Rows from block 2 of the text decoder, named by matrix and row number. Rows with one number belong to one attention dimension. Each number is 128 + 32 x the weight over the matrix's rms, rounded and kept within 0 to 255. All counts start at 0. Numbers have three digits each.
# v: attention value (decoder.blocks.2.attn.v.weight, 192x192), inputs 0-191
# proj: attention output (decoder.blocks.2.attn.proj.weight, 192x192, transposed), outputs 0-191
v.93:136165163102136081167099109083173129086045038076100137133107076098143095108134194111138079141138176098191102104079111158181126111136191061110109098079081165117145129164145102101188155150111124191133074105126113109118159189154122119101177131124140132128129127151068112147146127165074175099152145087140185118082130146110137153131172112158061115145117170100104123089158137078172146141156153160027113152144065119077161079130161148193132151162095112146132103111143100079138101122144110173136117158210133082067145140089155107100137073148090101047123116155135111121103109117142125109
v.94:074123140114150123123151160122149108087205148100126158169055136142193142152119067139175121109104170070117107144124106104146090140168183134111214076094158094138145154129145065142086153134170154130080121129108130173146164075161083150144053146109104089156122101095122175168099108135125127092071113140191119070091161160081097118155145145161168172104152134105127155099136129166105126097132153145073033119136055175121154130129133102154183052170142142185146144146109120141185140178179119160125146113143160095113149126128099135094116091161097150186187150109138089155094155193138117132
v.95:122132136095107121138112085123111113128108092094144120188119116127114176137107156117148165067143113145108078195138097194111144126094140077176083166071085067174152141091133156169136111129105126136143153095099184189154113157078202122110138148160096059152161095146145173150106123124152095069085130121115161186085146086147146134199140172109182141094158131102144130127124059171139127062137101151082074116123146129145177123146142146125099060129118148117140150102110120084160091114131093122112126177112100192104180134130106178151183109130155111098151110081138146120100110237108148193
v.96:140073068087078120115101157138114154120146153107111158060180118113153152147186112170090128156140077140104127116111054163142164104122172143128116066155186139122163113135060136123101098141123118156166148087113073170126147146108142132105135129129178110128135191147144171163122182173169055125171122153152100145135150162058116228061174149127097125127100115158063125160102180124187117134179079160135170160094085129147133138123119169133141174133076178115089139103099092094128094119189132132129118255097087136097120174086128172099097118167084112136159117163155085132109114138115153093
v.97:117098096137067142094163181101153141139153082128160107116137127069106149123124136082138137135114142103113162156150163192118087134173131193152089125196090151065085151120142078164113119120072086118093054099172108111163068119149090124130135109100150106080150081099075126139210156103145124139121140111129148054168131155093122122110138122179125132070180108082110147141189072098089077107143147191150115122127086168122150181162127106173187115195140134124118071110139138130190151138129174110151144119094129082125164116140100115113127105100171157153096048224097153144164164168173089115
v.98:118186149127162127120169109106141106102128119143136098148136102117145068190104126177057121134210093148152109123161096137148063125125152155167069181084085061157151108103160096082100170142151125167143112183118157147158147146168136112058120163085114117137149095113129140128091093165196146081053142132065172162083142079240130148190133135105098113136131128110143122115131108103191075125151110130151067134145121093078145141127125155134123093147116106118103148164186079142112180114096130142043156171091128141128114126134121117179118145099127145146105125109149109080170133111135082149
v.99:164110140125179164150131152115133175110061121108089118129129194175109162158167137139109090142097104120130113136081125176109074088098154130182146125148125160160137217122158071121145221084109118144131129081169154145156131128147086153151151116173096109177091089172130097146117107087133082142125106152113133143141198050123127094120132164120117129169073131118174110117132086110081109132124136076103159141079112130109180131087170130128160119091150103119141074147112108145166182112182135083142173132110162091126146164151135124164129152115134118140144115111108166076186147135142137113
v.100:106115102179168172095110122115107204109127079113145146106136119142126118076112170163163139115144086068124123109180092091077134156109120127096110107128148096150085134111131123122101114148150139182123121077085159144182086182155123129145141120134185175110084128149100172165111132120095154120125098137159127095148102146118147174167130096150131098143097148073127091142089093130140100153128117116136094121098128201143147123096182165170104097086078114127133149122139103119111136133152076151116082110170080130142159165113172122128142124141076100126116177128132140121130130128072126097
v.101:100118121090083127124108078143121147120170124134115129172152078086115130175135106134173154124112172197095168127176056070084101117124127074110108111102153112146085129159152094112121151098144104125122112147117110174053187180146141120110098123144169156164128113142055141070191138141130177072092149169101127104172189142184132121062082061216129128173122137098087157202108129160152105069115059165121145119125093159149116108106168113106175104108206182156140067092188079117154120105090113157103139129112064119149141152099116138199127126105147118128120142139097164113156084147102094112
v.102:141108097121164120113134128111146133129064142119119106127122131094129136173152138123029147148136194116104136078156151156106131158138181180146150126128118112049141059107119093102103107082105117142139160177176093131102105098147100168109169074151157139128135108190208077115136164106168134181124156119065111125207183128109172053120123130086164096130097088117082166129118129127138088137125097129168117138172160116161086157102137123173129136119138090122125066122151159153101140142175158106106129125142115105223137141106157186107162148128171162112164150128151121142114163156088112148
v.103:163103118135109132154142148124101152138195112124124061111112130138148136096160108074114156150193192141186138135052112123196173099191179098144088123083172121132112140163144127129159119097159111064139149111126064139166041132108169099109133132113152162136118106157127131121170138139135158228097166131052140143116159113164202122195096104177111146121168153121107102149071120099110169145151075140184138155114162143098110109141117186168139112109167129103092129138128100144123188103164173095156132114101115124127076149124146139171081119166133115110125095123065162145089113158083138103
v.104:126102180128113166106118129102141170090104103228114090146111142030095149210153075178122197103163126084101133138153061085139077136080198129156133132106094140117092090169183148151107090098127133129137137125125079099145125169183094157144109072091148068122145109147192124113128145088191125088119179159078161131121168133163115106076121075107100135104146171105136179143130090132099119100084133117109159148133144078191083219112136086118127147185147147037114169135128129121103152180094120139107156168147097144161069083140140095142151136087187085105141147136095117123056063170162077136
v.105:101106146104148141110140116145076124123149101131072135117083111143131158134132106053084196117138087174128173146136061129138095149139157152135106122105165131188122210166177174076108150105156151142135126115118149113112120099130172123170096109130119154111126102130138121136131071106117151134101124154177091136111144106134109128150083141089115118138084116161154155147225166097049114137108141125191144146163081122146122167163145150187124129140148097136125114111133078149171156166130109110116122063103075184119101144139127108131149120113177126126107125122158077171132150109214129116
v.106:115102143131093098171113104169161171133110114091152104109112136092136146112096106165165132139115131127108168106146155076141089135158183131145155126107158145163188119156139128125139115096089129090162141197148161134140123120147066174107105101113130116170160141125176155112147059095140086072098072171137130134197126119121125136111168127143126170157184162144147164155124164118116130091182163122082199112170102150133214098153122119100129159168151125159151128138170100194136108164066107145090103179092091123097122094095143103142122232094123126142153168191124087207116099088169114116
v.107:157138183139153068118144086143123192154061206125142179059099153123164127117136145107152136116130140160085132148167090082088135128162165162116215214047118175122121164164143131116147145147089112111101167158173250150100147140158128151143143106149154125118145118114122141151114139114141164088114129185134142157103077108131117122109125148165106149157141158113111167129139111128073172146112220152101179136128110106115135115130169092174165162126113107115124116147180148158147108171161117121162151129121074103169135136195168108096100133102162103109127119164114145124144149109076166089
v.108:177152149148168134102063145184182178111107163146134125144145187112115164143146108085153158169109111105140153139111130102103083152119144107162120163162145149078132144088115113121067136090155182136191127095160140079086072137119105154138111109095087106172132132107136134062139091195143143117124084075152198138102120144181162159180164119136067158180065110154159119103102152150125146130178070103092094137097154178208111133199116175147159115158161083090177100177162053115115119150130136092104125124154098125083164164129152112112117138067106187153153131167105092127092207146095129170
v.109:151176110105121118133229108109144077125140090104141139094130167144151092115106146122043115161111126088113076138096182097111099129153184157117129080111132168084139105106160107145158123129108129138137075161096167090187121148171134043144157091089163105145140100136131116155168120081135061115125141153096217174110149157064163091147158147127102163133102103164114202081098146111081089101160131068143131200127080083198179130152145099137112110126145095138113149100105154127161116183119085082136104170109127115112164152122133133154138149125171179083104098122145157117133187146102116128
v.110:133122113114132154157150178144136100044156086095185099148100101129139119121082123119181129125117079102102151113093107133109187108151085092114119116139144091165112165124127112112171113125098166115137074061097151112150142145122123207138142140211097133151162108164097169134109148120143139160148112137116117100139156142147209161130128170126106146167153134129080079127097179059117078111115106079132134157071139140173166096161168095149090150147109155156140116130159121128131190155191160127092153166128099090115140112115147052134194131122114139145161116136149170067099134141137086122
v.111:167121182136141106157088164147109127138162104114126158126079109105140133061098115139140144092141099145089144056162162142168166120111084145140114110161141145118104160154126119098186054143104140072113183135126145077080088173133112124151121120183165124202130127160107149143078126148147132117149180109101120112136111157100157110123142100143126147141098149134118096180167118164141147140130139101120103143133091166072093170194181137076149080155144100087132187129077133111178130118181069168126166154081173136120100104109115170141085119098086141160106076096122163123119109126092119075
v.112:093086152076118164096108118170142100179094161142124143124190173152087115155165133078137099147148141123069122129158151113142089144168126163107134124150135153129089170148102122213142103135094142142139123143139164168119123198149105145107150171093123113166140122125155150108083190120117108121109074094152167165089107125139083142130132134179103086102206157127147157154054149128072152162135146123080099136147183142059140102167131131099127183108082063116199139082182138130112125182130091121177124173098098078067136141146121123130109145110133055091163139161078110148119082068150125154
v.113:115139137189120134115092149064187128070111149144173145164103100131126163142120127106076108127140080122190144164163108106097106140139166160130110133127153141121157168124050084123118113097093136054118127082160168138148070126123152141179141164178143098120110111146168154108132137148144166156089112162174106060125123146131115136137136118093142156129150066146070137102196126162084180080128161128100153094164154093057126100168087154134173124129176111176152131110114148076071084113115144145171086115192117155144119092121115065144082160110204138157076142092067150128115149143096151131
v.114:135139154071129137129160127039146126098170103197180146137111123103132100111175098133097157101070107126147102139139140114051148165134177174146158109095138144139156070095184118114134112169104090119140131138093156107123122162110110123083086144168140106094101139077114102121153081196079093066176114107139097136094107113141092151134159130154127123114123168094170151123089120087129104125143146168139108108077129107103126108164090043147143109125152178161162114154078142144120105106114094115115176119151128174193077123213118145077106145069153095126177145112062160153115124087123100128
v.115:148104172115195133099122093119100112116103116175189155149152126176132130115126105091145086119146120089100119088114157125074065128105180148146132092121113146177159138105156086182119120125147115096149167121135071163145180145142167114109140072181125064149087163118116142099142106175129187122105145103162092107129115089117141094097094145174084064100081155092105108101105158113189059140030108127103098155114103071134159135161144117106118136130126091084054077124125129093122152118148164160140154111110162119139152130099126193135076147132146147133149150109058072117075137154142144187
v.116:164119102120084096152085152164119138187203114083109164113139153186130083119138139156142082121116111145120095105131085218146121110081044092133147093103126162193155136151163231119052096152099121134163102125114165100110188144155179154135069141057119119150136171169135132101135095095057115073112102208148118141131132160140148097112117152139180144178124144164119204141082134140115123126121161147122134137088131127113168092221169105150125105141116129093128109125163139148115169106154145144176103116118109111094081134117093143062119087131090125131094089107129162107128125173204183124
v.117:193142168114121119216167104122114099125150107157124095112168080167141123136104145093095098116175097143148129132090123113130082136154185098183175122108122116122162130089066134136144119097093097111182154097179169187140147144097137161157133077184112061160186135132159154112161119096133146105102172098083100055141206140192103144129091149159072102090123146163119121134059195156166178092106111066112160088110119187110083117144154132173125095195184070082135078172107155112161099131122120184074145069127177099112087106130134131099049168091190123160128121113208179142142109126077180134
v.118:160152052095199128110116162144133176118158123090181146094174155152131173163125138130104129147135076075110131193109147061148119144117088125117080168099082162172079158108186068089176095103160067159160127107139133137087145136154077179082119090139081147081119142163091105116117077083165106083138184134099169136146087149121093174126121118103078183155101083098081199064123157067111157095120149117119165058160115153155141076119132117162153110168131079078175114075157124169128133147184066133190199139116114130194144157169158175082082090095071097161152068164141127104138086147142158130
v.119:086086111188115147161176201056175149145135136138127176141090147109166127104135170074116202142110128098080112191108175132173143150112169167147115152051111155135146122149090109115149087104089139163215170139162141189086161116123113169136059128137110190104121108108076141150133127165156133109141102091123132107165124140144128082135093116180127107100132113156078114091177105133178116130172105158168123113122136099140129173167162128076101123126127134113118137108073100128077067146104134156211112091137047175114093119141140159119135087139138153130135147120106114175159106109166132080
v.120:136160164120131153053136135122100227214092128165110118149084141138115103159093132108138083104112129147158116124094131099130101131149171111093175154110120065117090155142180097146165142110196178146155128126083147106091097095102136149133108092143111122110172086100126183159070076093106081146116123138118138199111115108153142141108126089171124192170097170153139177179210177081143201095084153155180156131134171113090090195117128145114161155111119119128121088166147103149155157147098109108108122114165129126114116133155153168073163113083135134188087125078095165176179151147127090093
v.121:137097114169105159170181127129093141116078178111138147163108079115213146192117131189106122135135137194130081120148147100136145154186175083074119145116116125138140161066137094148131094110101165115136106118106099121173163140165191112075175102155089210183174066113145137069144081106189110169092129147141088117109165095197141082156112122121138169139135149124115115105161165169102161151107141123130121162146105157134169087159154152117127186178100166142136095144147106092147099133061140195149118152133095150158149108153125123079120178138186129143136137092097155125107118146162135108
v.122:154158121139154141149088121133137078161077148095118122166146113141110170146133152110155139137186175113089147162121096116098130162118126086111058142167115133144141151151114076152167141114082107101127100195168081091118152154144162106118133093142161174106150102170126134173109118138158145142092182167116108146118091086081141206162124125087102111141167087128083169122148134129128091165115109110204119151081144117075111083189127122192113037112133094126147097144169103176117156128101129095087170096065156109154086116168132080160055135055135186096124186085134152127086112073129107127
v.123:099123140124058149107059143146098143109104093151152165125118095160177125148204174100167129109132138134160107181149195138121117131156108101151144116049162122142140175141137128157102122169080153113102111110035148191115141144122085152143131078206151138085104166129146129125130130106190145104120165154114153135144150169142138084095075119060056091180070096109167122161115151126082150131157126148127151114095175119131093084126102171125093169088146083131142059075153142099104116167174143084104142120128098124186139179129133122156088108138196169100094153139100153101111127151163132166
v.124:120147070129159112107120126188106102100122066110095110138164125195121131149164124126082102073077097142115071149103073090131056124125118145126109129115157092106132207152164119109152081086122128141158128111041154120168103164110108104168078123155068083124162148074096088104144110159102156135136099085146128153072097151068093111111138121175185092135134138136108083100141123184149127201135109146111140087173188120109144205103156104165201098121107092190144169105141124157114152182116137158132136122132089097103076091139201135163108161107122168173121092119132117168070073123144102127
v.125:102179151204108122090128138178189119085116169088171094134151105145172131152126103141140086126120140161127152131065073137134114170090168160124064148096106160117068159105146110137166145170098144162110122128141126160165139138123142117159130099100133114150114132152130106130142064162159082089147175155161110119113115170125105183152186170142140139142155132192127111106204104151117125135152105185120095107136129154119070167101146186120154116135141169065134137119136177126152106165160109140106109167150108174022156088148129203078156156115069138129098141140116146138114096143140136130
v.126:086106134062102095124159106140171129109103188176138090064130115157106169081158139076070134057098113116109120023125121150105177098121134171126161108128179114119134137179092096147141183145154083118108161114143171078110075073090099057124168097120175129113133114176097059124111206108183156133144114099139127151066076168110125073141079109162116157133106102135140134072090127194198105106123152092083160160120067131145168155166087162172111126151187077112118152119074194136114070094095153130097076134138125125168120147154169109110060069132112115181127123183164141158127133102137051142
v.127:154162139142155188218174163098132117141119093118179105143101143132102121162149092152152153144152118088149197138202105121151186148118155134175125140145133122107084170096106100170130123132174109084159117134170145168106124090177133126108093189116071098100055087157153091049139133156067115066112149119150162080167160125115128131110105164123114175124127104107125149126110117094072094100145108124119102153111161059128148151062112118139127228072115135103115170117088169145088103135166144114091130040179172164094112136088086157109139132128146085084160078131200110135153118132120096172
v.128:135124065069143130099135169087087131150106150096152120133171127160138119136117139119102100122097135165108127164127151050107116114083167091132120066072140129125158160141178090172123090098162166112115087115142180126142131102137100130127117142165174111165149126092128110187087184162111135105152137161068142069124158144133132086102070118138153130116154134159147152124124106113033159154128135122069136155150140103177209169109174135129182139101150064119172163111150172135172131122097130126144151156123167112058136189151118185105081083137158149147142147088177118047096179103101155109
proj.93:125101095197088077096191131153169154140138151092086119189156121117113177198190105183086094123112132168116088045131164149170176105122158105122079106057106060129127138149093142110140183138106102119138170120075143080137113087112139123085189153131139140143131141137156162126088152085171162142177147116163106145093143131173121078138132113127105157106117168071088121108126081100119152146102111061150064195112153110128103150108157068135076170141105124148148094110149049125156110185167174125174133081183158170089126120136055106097102094102156073099121167091144096145105116121112151095
proj.94:158089083085082143172087123180102182145141132144110123106137078108134092054126122181141119193122150181153169110101157144143161072135137142124162109119076118074110106168179108107122122127126132053125140086170141128107163137120078175140177144106140131109116102133122182155159066141145061104146151123100092079170153111096106136110139142089174124156073144145146205122133097127137139085167104111178043141108107097058152178141136081169106121129139115157092160137121107117101130124076120128129154119121110089139191131133165099087104171096135043111048063178094083148139154167156118136
proj.95:148107106095185103117132104155140153104098161089098203076157141149150094159096119207100131112136114105131168183163184137133186095116125190109148166117183113130141131145122100127117113131129121141189163159093172154094072107162077126145152161106147164096125101110155103100091237151146165124093134185133112144128143150119091168149099155129118148104123144158084136179149164184114089181138070153152063095113175139124160151160134216097125083125111129097132111191182130164138147096081076092163118153110125137114153113155198109117092088169094139089112128135105179154080171132150115103
proj.96:145105115147090100115155168145074099096097145124119172126137087113114128178127098132118111132132182128141150115153177165140115129137174117147124110148125129118051169174157158097129200108170035126160097142167143126095142135110111128140156127116116170112082119122112120149169187190112144133100129101144228113133115182148140136122128144160121142169156115161050160093130112105136150127141112089092072079146104171080182118150161095077083114100091146131144129096088116111061166141163119119074108066154185135209182129131126159132079104131114095131140167099138109137131145196105110166
proj.97:186108184154040167073149117128163122094131120152171115147149117072124134056145130138127097147141093117149124094128161097093142053107156076147045068178140085135161077132066111133170152157102097061086154158089113173107072161134156124037150114165123097159105135129123162130092091117109093143176152113133173118177110150170109084115153156132093094119085099114236135099224113225125171138105129136111111159158129133135167086086133188136138091151134129092106130088110167140114157109107108163145184124190134054169071137157095098110160115075090187152115127159123084111121118102150107158
proj.98:169048159040118135093117123173130112157171169185110138130102156187166154172207137143140157098194123094138091127142089175132176213162130121169095139173095164100136110090123142146176114070116081148115153093110147137074120109162126119104164132126109116144131134165109090088098174125100087198145143165169164099165166090153126134167137153081085220068086135078132144127142144198140115120139138127173087136146126136131139135091132150142114218168149113136153150124098170149127114147167097179150131159142127137168146142152150071116140151145129108143111115162115118146156100076134131153
proj.99:154120125146128116117124105166159077075181151110118037137122100126157098153160136160118143123108167142097130125175090198115135001158137087089114124136082110187087090101153131129137134137051102132141180129137127144139163161111155154109166063132170084119093123099102098086142072157137139143162168122196133138175164121154167131168136078188067140132120096106190156158139125094204058109146120161123092089143112075105145118132116090123086096154165111110089084175142191166076165125126100059152207148178115156109136187132095115128147126127160109089110148151166137106164109116138086165
proj.100:116103105176098066151123093141112127124120168061088092161088180124132100049118094087163099150112163137111062108075085115143112141076142101134107136093124093130078158111070128122115133150126156130134085146158120062123128194067131104183080146107100147132148122091152177115125053139116069141128130120114126090121109086093161156101106082133094165148151169172154106205072143104121120184096103150175105099159124137102092162163137137169132119121137149079073122138113153094126094163092181158137093167126132114089139053122107162122147116094081137118170106101095178126128156154176111149
proj.101:112103089211121164101182210090143091183162154132180127115135201118102107104107159149123121112134093113104142173133211077104190156129119174101132128146133127134121135067066115147148093170122083065146122107085063167123137084170196097119152206133109112094112159190134139110154074154088131154156098150148127104139125151110117094155123072141194190155076089160109072164119122157112170151093132153148170145128088167079160112101187157098076107169165153133130136128149124144168119163135130165088096116105151171202097081144115147153147133130135156111120117135112104155136096075068127209
proj.102:113100132149189128159152134098121154108158154085127131105079101067151117075132130135095160099182144112152037144154110132051101158049062170130114208177128189126190136112105191110114109128111066161138116136137125198148167092124144147114136111143128180158124139096163136144164162109154143160155054111118151146075147107168101110145117133158146097102145084129113143102070163111099076155108137177113135174213146179058101109187162130147173092092142143114117124207096109180040114108164132124157237093088171128186170105154127134149110101161157160220127111146047159140163087126060163176
proj.103:135167154189086134169123133122090057195150117062096111072115121093067218143099120127075161089152122105151115125089062105123112129115157067115237162185127117110150119158206142067106143101153084135152119142167119115144107094129058095167126161083090132136114104167080096112156165124154136209174145155115126128152130126085164159119108133133176147097107185094138096134148133129123153109155096103089109127124117116157110112106145082109108089113103107156122177122181159128200140155079102196158089078142159077150075150153146142115114148123087110124142184101135107169150132097168168160
proj.104:146141153132088127105101131125091071115136147122114086150132150098113105147134113080135123130132140163099182161141108119064163139176109140137124139122144111113146133150174137140113157174134127154152117102121117134180156173123147175170114148121133112170180115173203070117113111206128110090152066143073098122147156078190110172162123096123144133106082146118067119115135157145118155123078132141184162112107094139088124114105106127125131131116180091120167128147145087086168147071144133184118152108097084100139109104151071092108156133093082150087130129139150143133131172153098098058
proj.105:127145097140121183117147145111219129157165178145130108114155120146103160155131113141087098168158116166102103139124160127134138166134092103092079158169119134123104122144172119188079171100109136106110145143167122115122125105062131110113150206146148169144121075126110154125125168141118092104111149127125130184139164123164112133079081081109120177143163132174138143105123110123115168181089137143107102121141071089127162131182139109143140092115162133105140090131136159168128045161062101202183113057159129139106138144156149112107162144157088094127092143111205118151172091117114186122
proj.106:133126137147145117113182127184157140142109147144099094102090091145144180115089107175073173111107163107086134145136190094117141106124136113187137107177126093112135115171123133154138128083162163109142107132135115165162155117101098187114128112114097116184150036115133156173111113135154108134108077132125182091131159090110134100103171126084105116186134115099118159135199128125159123168082130160137090148112125133129078142110116123153120107089105122159119159133098156157156145072166157102141137103115098136073117093095139128203126113123153137121149101086138190098170114101207070097
proj.107:142134093135115154146145103105124165126113120141157153147094114093142165122113099133121118158190157148084088140155149184171119072183108124143129075120178161210075119093164161146117134139166193196107144109150112126153186139108107173172184079159106082157088113090106138089130171112116183098117132122101154064136135143134099124086159123196092082143179138139123165100166129086106115130145123084107140133120156120143089084143128118163158123142104109152130115126131144071119155131135139100147135151162143104134112167127078116160152125147192150077119086091128105156145151074120119145
proj.108:123112085105125102152141155102087169111097107063103132146106159147092143140076136137145123119137150092132181152116121144116076104141140113093162106129070161185175125132139158163151131206154110151116077149190154112151116191115131167143159132204113146169167115133147111174173160145144094145141142127134182168102148143107204166155097123164100176154123122164120119113189084156177155124127086108142151161109128159151165135160129131122148173130146132092163099139105105095120129103175157150055118106108119137142054128117135149083180137109134085126157157160082118079152110131152141140
proj.109:044150143121120097154181130119107189153143135107150081089215136108092171073161114120160157104124158131095169151098101091075188186137129126122108112065088114124125139118127179112103106168139125152162150102144116116143107089144126123152168126112121137178106098091153103157124239124118078200139123140106127164148114155088115124126153105100143143162147125187118144118075141161170124140129167067181142087110127141124105088139099109090102164135105106132137160090125132101154143086102152102120146157154186092154102200080110104097141111093132150129078137124155064132114159130147114073
proj.110:150105156064096130143116136100150167134095172168075145086128131113129181169071115087043083111143111083132092083158083158113149096077126109140136147138182103083134105157130113115142111071094130110136173103140111157158034151098116090077153168140145110114131118122087161110147066141127159126206159137119111127108102197139075181051137118143132090100117130198072168095152129138184080165134137122131189150154134126152086090120179160135111143137113119096088067112149071169172098122152154098155151148107145096146178145147161144146172141071144207130170177127155142085124061116071143160
proj.111:058169119143072183141122101113107123190108150114096150132113157159104136209131099103148131116164112157154131154167134097124151131125074148116154179111144153128150045139115138089100097091138130130122194168137120125139082127158122130119093142122128187041156103153149122091132082149112120144082102128119127147094179115178198110144129129163128104105130095130120131118042239149153113098155130145176143119104140174124120093071109109184166113130160128119145185095138119113135152089088140134156068115128097099102086123139158079187203159149138123115150101127063104081119184097100169105
proj.112:144104111106155133175123120105118129098132077128117117187077123113130108152170189143127137101112123157072156140111158119155127076090162127151144106119144106135120170118129129135095095132197174083056123154172132167158104112145154148106159144127128142130136118087110156117197102130124127122120083122120155192121144100089159156096178162143084093154089098107115101091114153134132143152086112165139086109117081119135147144156115166138084155131102156095129111144178143125168144135150104149076180212111128135082123186140158181100102114135134098149156164188119170090155166180125159126
proj.113:161141096161122123159173165130129119127076086142161154131184144097147167092100132086088169126102107147163123089125125133093163096096148200092180125161132060127121077123150182151128135138129139103097185156116173098135054092115153133129115096059105095131135130154130090142142072113125137144141164099205167110105062166156138142135098139160139125188176104143158155135164143142166121171158161139148113139184103127142185200095036076114141092083136161151127149153133118105109103125097049133079122138110154085119076146107177076107099188132103134087064116130072066130147105100158140126
proj.114:107161139157154108127159145125158117157156095115155159172109112134115125119129116086146080056173122097091171145143107047132168074113109143158151125143091158148183139169118129074186058114168120157144119173105163162117125163129115134126178139085128177078100090140151108107165146121153139149123178204114069072132130114109124103145082128110165132136114159092133166167107157159147161124121135110121063081110118154136114150104107111150104136146116128091152076089184171148102122157146116075176118137131110188155091102103150127068167072081098179139148147140127154165154117101079083112
proj.115:120101088166157091118103152122148121145144105187181195095114141081139155112121139099122141146115115098049130177170103139225105140141105138099152164086125094116156106136102167091153189093094087136164162145151140120122108124088126121176142161179157159096128102163126137142131172131094162145114149109108084088076161092084113141093141152132118130150164153149072117130151125088124100147129155179117149159142120153151157088191116116166079093146174128105153101117111141176135161082176098128149141127159069116090128092142164158115109057097123163096162143172123082128104087124078167183
proj.116:111054123064177190159136140110114129154101089187154081115134111155162185169109185123173153155119177150095125165116082157185092162124158156165107146120069111207146125140114105137135122095167155122163180147055127097124156125146131186160128096157101134139094118147101146142208164095144109086096094142128147160138200102121153141063169146162114112169132105122174109130164132128112074090098090118107149128088127167186150134083082056160138136134100145112125139170125174200127165135135127095137090122103134111148127162181199073133178113087196102094119133113076147128116067035134117143
proj.117:186107189110107124192169139112079142221112089153170113109092172128084087156135173140138128167170160120093178103139166082081139124116140129097092112149145110137170112097111128144144101086145162086128143133131092128173175110102145111133136195207183133125134148129119158133104059133128158132108164078146167143178102086158156151128115127107141083123185131140131104131124117140158124118120129114080123155090144123091166061126053132153099076126072127166133094119122177127130141090121087145168115099114101145180109155105131178139072151091125103144126133124137138080084083064115157075
proj.118:125121064131119097145181148098165152140102140057116124101149122130103121121057152148107167108100159099109132181080184089126125122137125192117159061139111155148133169103096110080150141128190136094173097068111087148143151142108109150108114147099180133167121171138131149095194158095154063164109123155099107134100060213119115118177083073128128145110129058130121064191087138154202091127118160127122125168136115155106119093090138112112165113168142143145058207153143168144175117087120117164139197178089100131144178147100136120130053139106131129155166135089096089126100122142113131106
proj.119:114097125137118112125081107141109010125152123178115107171189076119106111099149151090056186136105142109082158132125136130096105164137149145108200130166153138180115071127127115080129184159153095111124111147134136118130094101117169136156128128152146059159083073121060078136188146082118143200113108091104132100154118111171144116051054143143136141182097155144082189097132107141136131146144133086152120095122077143192142128161162122122146133189137102108119182090168129130129141162124089109085141143158123107063146105126159145109059099123083082141082086146138114123112123056157130115
proj.120:120109198111146094123137095174166022107123118129123111209073108137175155125141118114139126140075109125107114128175114167050180135119068099133116082122155110053131052119120104090088131156080091107166142110119106136047123139151173102172132115090072051111155189074184111143135073129126168130106117165165134115137123140216116166112177131170151113143145132114086146188149204150092163148112129177107104159142146089119159115104126102098143168189149149160158145090175133131104133120130179125130135060097164137128154137125131144134168112148097097169095151170106144140128137163231080115
proj.121:175109097112143088137105125105091169181182149145056132154135170129139146127074091118154166136075155174137178092113129156105095111111198118111100134122184126153080053159102148115160164113161129084140118115103107125109093191094154140181121067138144103128140125165115169093122079125109166131075126088105108184098051072086087188161102063145144116111140145112142122130146156161112091184138165105136064142173127170150083143106131188096143126162139098156176121089171140166079165102112131185113084104172079127141118135095170220149148171192148114137052164121119131121144162128160116154
proj.122:087167086124088122114094114099043147084150131166163100085154146133116164121085122146113159168117150230177123088143108139097128084146099161111174103087127142114100070158155101134136129125181121136090058164159097146137095149109177090169144105071121143110096177127125115079140141117136156148139126109106142138080158157072140106163101155151156122186158117154145150117150097110051138118161117108095143101155120127150151112129104201102142095133147092136164104141091177118132147096095145119134133118107105098129134104078151129084125141104155131124084154131118112113109087151122119155
proj.123:121127106107124119076096120077136125098133112131146172181141179131112157130136131204143081085124136162115130142156147184126094091079068166116119082111103096086146141154119191120102129127190079111160083146141123175160103151162107154181144107146111123134183145136127067148177105093137125085140126128199099190111112142110126133196129108152148130140133104111132120152154097071183084149134164141148126078138125140118103072135188113110115167136152097166141106181135113102126067176097069138117095121168082136103177196137152117187152125182092078112098165088109135063102104124099129154
proj.124:150098125141161129062080141162182137117129122149150089085110159174126167189087132061152136096140124182069130179149076138127099120126107126178099082085145096139129173154167110115123134210108135104145202123134054139082152148107093084150103133134084177130147074101162130130136128133094144085121219129100149124090117124124132155076103112143133119140098154089099127090164124143128165124135132113137095154175194125135132137137146122165119183109172142167093129083129129144112154150082196116150138134106179177099140112124099118165162117101068119134180095124173110099111112165152223097
proj.125:142095131138008109124178149130116181133131122086107113143134065151080126218099127187082136180134138075096145124156168096130145133132172192130037115150132130139102115138160119112145161131103135133113147082125139143105131045132112124094106122160145099068147119098184161148004104150170157160095173154141080129122100097114120156089084099108130167071154129146169115116084138113118104113164118112088122134162140100066093167159138116124126152106132186141130102097153071193150128149066080096117159094157149160126171124075182094193113124210137192137101154177145108108119164151137137135
proj.126:161164134087086161130097166087156115086138136131105172091036123106086158141132124175099150161092139169127199163132113175160126075162171096162142137125128133160151166134143157133113231148110121122120105153099099166143165123156162117112133142126178079126087108078095131147103129144112076161107165218127107061193148149086148163135122182094140124131138145126103155127155101084143159114167110109097148107145091090068074137099098175116166125141134109160144096172102147092087105146117149140096173146137145154108146107123141179134068151110036184133065148135172050128118111092138132139
proj.127:131169127128070141150138104078105167144186077162118136101138060070189100205174127106102110132131074189136145097116164125087104127141117080140096138172084134082083176133099133106168110135199118155148142125108110104178084104092131127150118127114122120139109178098126155087133150150068139116136207129157161176160127106110108110140182136147132142076129175097124182162122187164115090120155181100110141142192121153080136124129108148114121120106104075094124142163068092133235180095142151102149135162089151123163104144159150170148181126130123111126140144150111183102161137101124157105
proj.128:188116118128157181157136200131156134098132115095126122122166134172164125149127093149140072141163168137084146078118121116110098037093170149147135162131173121118115124071110118124058159165116152124152144076146111113114087116185134112179111104145118192111177108144093127157103165118176140129135170117148098154163128119120142117153125169066130174139120073161133153087144146098158109100113155175135122148079215138138137171142167125080125080206138151066141077118114138129050138172098190175144148156140091202153122152168154156148144151154164148098178227119113095106145113139185138147